python train.py --model="class-conditioned spectrogram diffusion model" --dataset="simulated modem signals in the audio band" --train_examples=78125 --n_mels=64 --hop_length=160 --input="log_mel" --spec_augment=false --win_length=512 --conditioning="class" --arch="unet" --objective="v" --cond_dim=128 --targets=["modulation"] --num_classes=16 --cond_dropout=0.1 --norm="groupnorm" --activation="relu" --weight_standardization=false --pixel_unshuffle=2 --widths=[48, 96, 96, 96] --blocks_per_level=2 --scale_shift_norm=false --attention=true --upsampling="nearest_conv" --init="kaiming_normal" --residual_init="zero_last" --optimizer="soap" --beta2=0.95 --lr=0.002 --beta1=0.9 --shampoo_beta=0.95 --eps=1e-08 --precondition_frequency=25 --max_precond_dim=1024 --merge_dims=false --one_sided=false --adamw_lr_other_params=0.00094 --grad_clip=3.0 --steps=10600 --batch_size=256 --epochs=34.7 --lr_schedule="cosine" --final_lr_fraction=0.05 --warmup_steps=210 --weight_decay=0.2 --adamw_weight_decay_other_params=0.01
Rows from block 14 of a small class-conditioned spectrogram diffusion model, named by matrix and row number. Rows with one number belong to one channel. Each number is 500 + 25 x the weight over its row's rms, rounded and kept within 0 to 999. All counts start at 0. Numbers have three digits each.
After each channel's rows are labels from the 100 clips, of 14848 (inputs lightly noised), where the channel reaches its highest value: "top examples" is what is common among them. Only what is clearly more common there than usual is listed. The data: simulated modem signals in the audio band. In brackets: how many of the 100.
# convs0: first 3x3 conv (model.decb.1.1.convs.0.weight, 96x96x3x3, each kernel summed), inputs 0-95
# convs1: second 3x3 conv (model.decb.1.1.convs.1.weight, 96x96x3x3, transposed, each kernel summed), outputs 0-95

convs0.79:549499506553490503477498480531499480493546520504499467477477485473499519500488462454521503502491488490505504522484488514512502478475486469444459462479503506465485546562498492451538521478503494473531504517532509494513560542508519524495492491543476501478467473535521548490514492506511492496
convs1.79:466502441502475512534475499466476511507434487488521505500526478481487503522567495516521478510509520460496545519475469541478491539517530542572490500498471511479513510508447512470456487499500509508466478506482502514495493530507512526518486539496501519490510509527511469480493497492550500490
top examples: frequency hopping (84); carrier: 1.5 to 2.5 kHz (58); 400 baud (40)

convs0.48:542497509506489493497496494482461518542501518514490503499497495454456436523502478457534534445557514509529505524492494507536506493493510530479545498497490503472497519496494523521536481486533487508480471514515496509504505487483545523506563529517463482494507509582512487535505497508473507480
convs1.48:480478473512516498531516553517497484461500506506502496517515507488528511502523517555554513553468460487526494469552477526507526499465497500483505518510525519492544528536525477482491485566513484488464530501527511476519525516468495456488567504504527509483508513516506479495494487531480472479
top examples: frequency hopping (94); 50 baud (58)

convs0.67:494440473529490466500504504513528522479509534520516523492492499446464526500507500497502501567520500543436451493550523510514519528461497515473508512506507481493481526500502503508488534509523482518518508493506534483491514517507563525497520481462495523500457508507459523522539486528504525543
convs1.67:485509525470504532546471535490504505526529517503514503504498470541517485494517464482464492489498503487502524527515478502502523469501485503521499519450486508465487486479525502569463520536492477487518511455474495492492523476476475463520521515541558455506549461496509529488491537529544489466
top examples: GMSK (55); FM speech (30)

convs0.59:456461545515503481550502501497502496499485507512518521457526488489503510493491485482486510521485497508473510574530501476475511489498500512505507521519485482521487510521493504516511500517499513470512503482508459495477526505488506470461514504374481523494518495508510500531505432482531536474
convs1.59:508524486504530490490475495545522492515474518508471480526482528495488523532479496534530506436470513523466516478464526521488481556520545503470487444477492462509534470486495488517478517497529493542511514525515529509547487492538498533478466472520467503502520512482481529493479501480480444514
top examples: 2-FSK (51)

convs0.94:543448480509474499479521535546545471478538511518498495552492508479496502500508490486513508474502520488467484499526496476471436484476478503489484516524510435495510460539543491479505519509491520481495504508564484532515483497526494505525520497542490489528461507507482539494473482453517522516
convs1.94:477526575503507509464505491509486485518490514532485489417484505490483502517513497514466479483491510513535513477481507506530524488468492513451518506509504519563475536476477498504495491480485527505525529539474488472518529551501514498519495498484476539493492547518512483501530483571514487527
top examples: GMSK (76); strong noise (64); burst (61)

convs0.13:476503497497507488485491488517506515503559515506504490484466496493491452514478470480515491462486497446480554506496513507496509488499503498512507495536482526502552490466462483510497429479507515520508514500540552514539437545511480481496493494450520493510473497525503487518447531479527453502
convs1.13:504484488529507507513527515514439483530459506504554479534500471470496536492449519511476515484478525500479536493502500521517443509479508513498505484498501514491453532521487530528488559539525455455494527518510498504517463507485528498529520490463513510527507494503476530493512514494424502495
top examples: 50 baud (67); 2-FSK (37); 4-FSK (27)

convs0.72:561516521479501531479474515511446494507469527518503474512515476464504432495520541487512506501495522513500482526573501439482503500475516489451516473523498517522516485513496490509477495504528504504483505574513492485503488484521492494537494497481540488490476487473491482525496434482502478511
convs1.72:483498522523539477497505544500485503507521517512493499525532469496480516472467461516511511508495503542503488443493476532507482497507501521504516552525522481455501476498517536502464503525538462502527488461519534517547520504499469510507542467494508502576522499504492505431522536474516503516
top examples: 800 baud (76); carrier: 1.5 to 2.5 kHz (64)

convs0.44:452499480493524519536492505536526495500531491446551529522505468489570502466510456506506480506528497516477504493444481516502460505491484501431484506511482474480553484480463495485530504507544512494489511514519527485502457491511504511503496499511521488486517513524525480521498540471500477553
convs1.44:486508483504466505471536447459496492442508473470458477453503531515445502486527515522514488485503484539520478518500526482551505545510510481565513503494499538498458518501497526536501488535479489487506460510504516496479558526508464492504484483517524476512535494492515477494516507519483521478
top examples: strong noise (68); AM speech (52)

convs0.37:429489468531480513505510479539588498512536487546505525480463505509504467487483499476512482489501498496501484497443465506522453483530506507483479502544519517487509473529501492506482500519519517506510495501534467548502535496544512493515486484494477512466455496511527468480539530513512517512
convs1.37:506485512461500526512453525513471535498492513475528483527522463474501528537483503484482525454463499525516519468509499532520508529510502497498510475446503495510517500491460496504448492472492474453492529476453475504476502448501534500474491526475493495524510515529475502510452462463492435498
top examples: frequency hopping (97); carrier: 1.5 to 2.5 kHz (58); 400 baud (57); symbol rate: 800 baud (37)

convs0.22:478477480523511476496494503504474573478528566507549555545562512494475502487512512514492476513498481503515500492474527500490538477448502481499483493460498499508484463508536524505457485486506470487514512477530520510533485460508479487557520488475486512506479485534489503533501505504461495519
convs1.22:506503486551475488477479455507506468468526480516483472500451471470489485481495546495544515473482513523504473502470506522513473534464542506471495521473494512525547504494496546500508467528474468519525465518491507540496505500518505454507505532506464513490562513494508532496553481467480483500
top examples: 4-ASK (41)

convs0.25:467514497496522529516459539528518492499473510517517514528524523510526527492469542494474484501502498487484473479477524505482524503472468483467486513475520522527533444521496508476502542494523467511514503496498434491487476526509481442509505471561480500489436483537513499519479453499510530474
convs1.25:502511537497488462514469447514533532536562531489538521464469488497493470530466503499520477485481530507514494543475480461515458487532482466502483491502480480519541523492499523534508463526481531491524513542511509531481488503473530506485488560487500521476480511514503517505502516448501463517
top examples: 800 baud (95); carrier: 1.5 to 2.5 kHz (57)

convs0.56:477481534478515461521509492542471506538521492492482544529489484533526487519558512524495460544529503466503518521510471506512525481544481512475473477492455486478513474523490477529534457481505536469523488479511529529482493488468468473528463497494503496536501511562506484520475471517485481504
convs1.56:469516518534465511456482508458515503488494517500503484491511518527506523504495507441453496518511481533514479534512568541476507493526507548537501517478548493540496490480526519492483546488500487521521539522487494513536502505527550546504495491498484517531481478479495547550514524484488496493
top examples: 4-ASK (47); GMSK (39)

convs0.30:520496470513503470497511500481503499530519518485476503467483481467484549506486489490529489506523498480522477463426536533491480478564481473473510509539506517508506484494492447495503461484481512453505506475535544533520518519496544517524460519507530531518455493500498482544478461510513495481
convs1.30:500511554469544497538479498543487511493509502477516482474494494502482463484486501476552495519525518500511490494496438513514492444506523499516508518491492499478449528542511489534459516449519510512540495445522487463514466516517500493489509534499453494488530502479491460438480518502493509488
top examples: frequency hopping (82)

convs0.75:464473477524526495509514511482498513459517549537506505499511504476499445484502495514544521497534507486523477474525503475496503513549502462495498477474514493472523500540480470523485487491473492516456497470471539499470464491517499510456493531468531534506462518565512506499497511517517514573
convs1.75:508530516490459485499514517464482519498489456456520526547465545524485491547504477499535497483465478495532499514523495535528553473481497536498507497530501476481488526497504523489489479556489500501545533501473506500500514516485565514512515511470461527458495512523499483486478522560484514512
top examples: strong noise (87); chirp spread spectrum (54)

convs0.58:473478506499518488489509479520464463538493503516493476498450463495510466487538536482498494483516476484484527501485512446494489501524467564517466473492489493497500521494472539538544499486482527463486445532487481482492505516509525544501486528453504478463483520512514483537472444496489484474
convs1.58:498501473518524505554521478511462521470513540465493492525524469506515501497469520477507500500481508500506471479456466511515548545542494455488512509500475490466513469491477489554537456471507504506495537505512471487493523490514524496529476508459495501541521463520523503513465473468547487452
top examples: AM speech (71); FM speech (29)

convs0.15:495444508456480510503514501516504515531452503482502491498503480497490503489493499487529509499503526504532468605516498475474495503483519471508501508503518523486489452499517489470503500528509459482516511478496478499506484544503470516516509511382509481517474482539494507508495515473507504494
convs1.15:520534530502506466532508476475555527514498484480482523486478474518508494530535478498501528533490512468506480430495461461497522505525487495510449494484486482498492513507483465471534465482512533505485496518433512484482513448537543468482478517504466504496512474526522515476502474499459486475
top examples: 800 baud (77); chirp spread spectrum (41)

convs0.6:496497502507490526464503480443517502507493509558500471478554503471467510511472513489497496482502490487514510491512531494458499462520527497522486496500479464524519505495504510538495473474484517496491496534514486526472526521509547512548530492529516376493531494496499508477510501506486522520
convs1.6:498487474495478494461551490523479458517499485508488509521489506488470552516515525479475489497488513533502514467502512485515469490490459489518524468473519510493538468484496534537494536457520564507521531516522515468497507456455551448476543504524476478473503508495512508498490533526521532522
top examples: frequency hopping (46); 400 baud (42)

convs0.60:514480472497508517513474498524478468528505498504511501478471492459440463498476501480519517507521475453465485492500511493501511516497479477523520530532511509483553481516446518527489498517517514525486497543511469489549478495478566485528514486425506482474520514521531516518467488456520474483
convs1.60:487520509480506509488502517439471480519494510559491494507527504483575500515524552469491493507521490502503521519457450522518522509528515450517464536518487511514520463501535525512504495510485527509472495491518505496471507507491493488500539464537469493564493477502534496466516476505495551527
top examples: OFDM (73); 800 baud (43)

convs0.17:450473509490509558508481500490554530513471523530484492518459529501536528520533471469490520501464496508508450510520530497512479483512516456492490496497513509539499477464537480484490477521472512478473532525525467500514486477521487513487504530469532572493506479511468493499474540508516512455
convs1.17:479460513517516488483516472522515478518475497530421530476537499489494512497502488489504517524476491516504500479538516479430491521489478530536520485513480449506491526521430502513538521483476464493502502498467512486511545504465518489500500533497526466487521499538507498554505525485526509539
top examples: 800 baud (49); AM speech (47); 4-ASK (47)

convs0.27:465484509515489518450514510526466509513528487500511481493500464479538515503532531478507483498462499543504514485510493484482482497471472524526475473476485494482515526485499546545479492516541503483522505509539518476485539470508529463555478490508499491513544530507502512512469403534498484501
convs1.27:485505499501508494493452489466497510502468533520479496533544489502487478491513472524501507511520536461563489473515495494450543525468494516460503526475529477505439505499521477461531491506507508511488497541483494445507534504512456524478475453487496516519508479496459522537447474500509509514
top examples: frequency hopping (56); FM speech (28)

convs0.61:514483514535498503494476474505532508504488507542528526488480528504484470519480528458496519512479506451507462517440501500488498497501486505520501500485516540509517536502484527534514507486504509493478489467501462473489538480486484489441497507455455510484537522499548543565529471537516484450
convs1.61:482523474513470513453459524489502494475503491489482462465503468447510500451546487528511510492485502517520506495503517488532506489488488517504506492495462481539487511518540488448500483487526431467527469475510489495514488513501514571539473489507542527524505495465482474527477469521475516527
top examples: 100 baud (45); 2-FSK (43); frequency hopping (42)

convs0.45:488513507496510472517504438492506498497459507518495472485486544497528508504474511513487494479500516487498441492554500403489493476529495517559491490495512510506486466495490529491509481501508497472490465455510505504485502538501507504478494493432490487482460513563546511488514499498496536484
convs1.45:499514508487502540505457516500500504506487448527533522525528459514511528508517479503512496560502512495500517512483463465534483490528477463464497487501468499507467473518472497533541460525506522491472528500492517507496507472538463487518527490513485466498545430515536521498509488501570524501
top examples: AM speech (68); FM speech (25)

convs0.87:470489504502508480493515502518535478513474481506494477496478530486547509508511521469496484529495527502496513509524503513470483511467510507484468494532467480548511497491497518508555527509514527512493514485482489494494483525499508455412482515498511485528509493485560479516439415526517503456
convs1.87:491519506428522474505547490489515501518508490465466538527516499544480524432518462502538472513505498505486507500460525522472457480515469506478543480523478520474507524492510489532498456496493508499503499499480505496500523575473516526457473506516481541485496500486474481519478504512532520519
top examples: 50 baud (42)

convs0.35:465509518502478496516493475485455506486537534520484527521515517460512460460527495512492456478511502494497519505513479471493556502516507471498531489558526514502488472439527485530478510469529484502526503506531469559490519509516492498546477550467519520500498537525529479505508532519490464488
convs1.35:504515493497502500492516447528486475484533473483532498510524528502488479486505481514525530510530515511493498488471494449484490474536509509471511509470474461494537477551496517513497451493471520464497523520511529492478508501525480544487459490485500492516482512485453540456452415501481537503
top examples: 4-ASK (65); carrier: 1.5 to 2.5 kHz (58); chirp spread spectrum (25)

convs0.92:487489525493511507477520437488520488542537501501512504496486501468530507506427529458513499520498526518512520477480527483486490519522518520542513487467489516489492520453467449478506534467491472499493451482510503493519522535534553491508505519492509518464507512552437494512510512490490479465
convs1.92:482547500482545515513496483537458505495473545498460511517476481494500498469533483480518488466495508479486474494489456539472506492466519476506499485504528498552503443503514483468491503439540492506456503503472511500490503509480492540472501476486490516545489509509484519536473528569524528510
top examples: frequency hopping (50)

convs0.11:530498520489524545510514476522497519509475506521508498488451487469473478504538500483478515486486503477540495505520515531499505503527478496480504476475510466432543488465447472513466501458472513461494504531487508486501495495510533471564501525512506435465526510509488515537467515481470528475
convs1.11:512488502493473532476561497511491434544501518495484498512499507480482535491507515476466504524492534520507535470483497480499462506501504526517508461483516493469535456455469512525505530486496569457560509512515495500502513505491506453473512499522472478490547485513476497482507538543525510502
top examples: 800 baud (52); OFDM (48); frequency hopping (47)